config.yaml
model: "image classifier"
dataset: "rendered scenes of coloured solids on a plain floor"
train_examples: 195000
image_size: 64
crop_scale_min: 1
horizontal_flip: false
translate: 0.06
targets: ["light from"]
num_classes: 4
arch: "convnext_v2"
isotropic: false
norm: "layernorm"
activation: "gelu"
mlp_ratio: 6
layer_scale_init: 0.01
inner_norm: false
patch_size: [4, 4]
conv_stem: false
depths: [3, 6, 6]
widths: [64, 128, 256]
kernel_size: 7
label_smoothing: 0.2
loss: "cross_entropy"
init: "lecun_normal"
residual_init: "scaled_by_depth"
optimizer: "adamw"
lr: 0.0012
beta1: 0.95
beta2: 0.999
eps: 1e-06
steps: 13700
batch_size: 256
epochs: 18.0
lr_schedule: "cosine"
final_lr_fraction: 0
warmup_steps: 1370
weight_decay: 0.2
Rows from block 2 of a small image classifier, named by matrix and row number. Rows with one number belong to one neuron. Each number is 128 + 24 x the weight over its row's rms, rounded and kept within 0 to 255. All counts start at 0. Numbers have three digits each.
After each neuron's rows are labels from the 100 images, of 14848, where the neuron reaches its highest value: "strongest on" is what is common among them; "peak at" is the part of the image that holds the peak. Only what is clearly more common there than usual is listed. The data: rendered scenes of coloured solids on a plain floor.
# fc1: MLP up (model.blocks.2.mlp.fc1.weight, 384x64), inputs 0-63
# fc2: MLP down (model.blocks.2.mlp.fc2.weight, 64x384, transposed), outputs 0-63

fc1.88:148157116108122133133123129072132072124109109140113138153144063161112163124155100110103151155122156162134131172162140149157148139099125113135145087127092146105131139114101119116130089146132101
fc2.88:147161138102099107130156106147146139110119115141090119112136125135126114040118137171181130127059152159132123126128110168129155119115098127120119130159125127085144137128121155121115095133142121
strongest on: white object
peak at: top centre

fc1.227:165135163074135106134146108136163141122126139171107116082135102128115119160107143114143108154120163088124131139120078092150092165108159169129109096130120129129138137132121078108135165131152129
fc2.227:193128113112099130135129110080112123154101124125158113151138111159117101105117091168114106125122119156182138075135139144149138105191104152151133129130164144136113114113113103129158150144143125
strongest on: white object; count: five; its colour: white
peak at: middle left

fc1.229:157108162134153131123108138104119156141140139104144122104099145177134112153135169133135095133118120117085135117107084144124130092125084148120104142155107131140088090104072117133073125133161099
fc2.229:124094068138099116136161096089138134134134158114095098073124118140089163079137142135150119131164122141126140167141119160105134149125107143121112129116113204126125114119134131098116127149120146
strongest on: light from behind the scene
peak at: centre

fc1.372:148112147172121101110150114108149128099114098142117135125156122153101157140131146128134110076128118206116114134140108138125143073138082137121088160114086140155146105138110120122165138162140120
fc2.372:151134137133097147140141132145146138139122134084121155096134108138092147078132141224158117145090134157095126137146124121118104163107089126128099124125113116105120113155135154099119100113163132
strongest on: black object
peak at: top centre

fc1.308:129116149145128177146112108161126081149131097146127152088141134156122126117152153124101173168139154122115137104106144159147143108138099119159083119098181127102140144158101114129131072115131111
fc2.308:077129110118149133115102143144122098099100127109124142134141148109113055140109151168133146131121171120105128143121147136141139181100130150185100118116128076133111150109132129128154106134088158
strongest on: black object
peak at: middle left

fc1.330:141100133088117143153139133094125142148120145102142132130154135097139160131112115137117077113119108135126140113142119106129104137135143218105122136145177127140111100178149065097152134128123136
fc2.330:093099165132136154116105150085148142151138124152224155200124106117125125146116134149113125130142129103148129110120093113131131116185123113122151112153121131140124132132108096141110145133132110
strongest on: white object
peak at: bottom left

fc1.258:144135111093145108106075125113084082111132167137165102139148145129100155129156140176157159143119121144143160124102127115137118125158109121156092121090168105130132133139127106125164098149154090
fc2.258:065113145149122153138120126129126120108131135121141161147117153136117116049110132166141137115025167122132108143113103110150144126101121107152102128124142124118134154144135143117126122121148125
strongest on: white object
peak at: bottom left

fc1.90:123119131108185113153156111133127118148147099135111149141100070068138130144108163128115131109135066109109134112150113134133126128183111155134122120128131129185144096118137127126155152153096155
fc2.90:143117179163162128136141149117173116118155132129116154132123143101167149079164164123112115132099094104130117090141122130109122107194157093128144121118140155130152124167123133150092132113108100
strongest on: white object; count: five
peak at: centre

fc1.96:175103117156121109128123133132138158124148136086094160097129136142117132091137174137172100103122089166081124123145115103092152120167132125084113132126090119123117136166142095125142125127148170
fc2.96:033095125163086139117149146119153116151139131071124130072122124141122154132169158157136124139149131144113128136149114133124107143132104153138110117113113157075114131130144140110125126134152152
strongest on: black object; count: five
peak at: centre

fc1.22:110140152109180149128141072124146157176109155148137094134158136080120122087081103143158126136122085131129132131101105140143131163142137109118099130133131122159154149121106117144170118177128135
fc2.22:078129125149156112114140126116139113109149129127101122134127137146174163058128120110087113135135083095154127124110131119157150108177160122105137132161182140128153125144173114156109135102110129
strongest on: red object; its colour: red
peak at: bottom left

fc1.116:134103129088107130156190131096131156127112134158122091091116139146132096127131106138140152136129111092096136145135110144114067135087183127116144105120160116138160168160131119090154133142141115
fc2.116:179132156116092135122162129112158117140126124157093113132130109116144128124131130111126107129119080168179115063123126163139138111170114151119164119135169162136149102137096136154096146116094114
strongest on: light from behind the scene
peak at: centre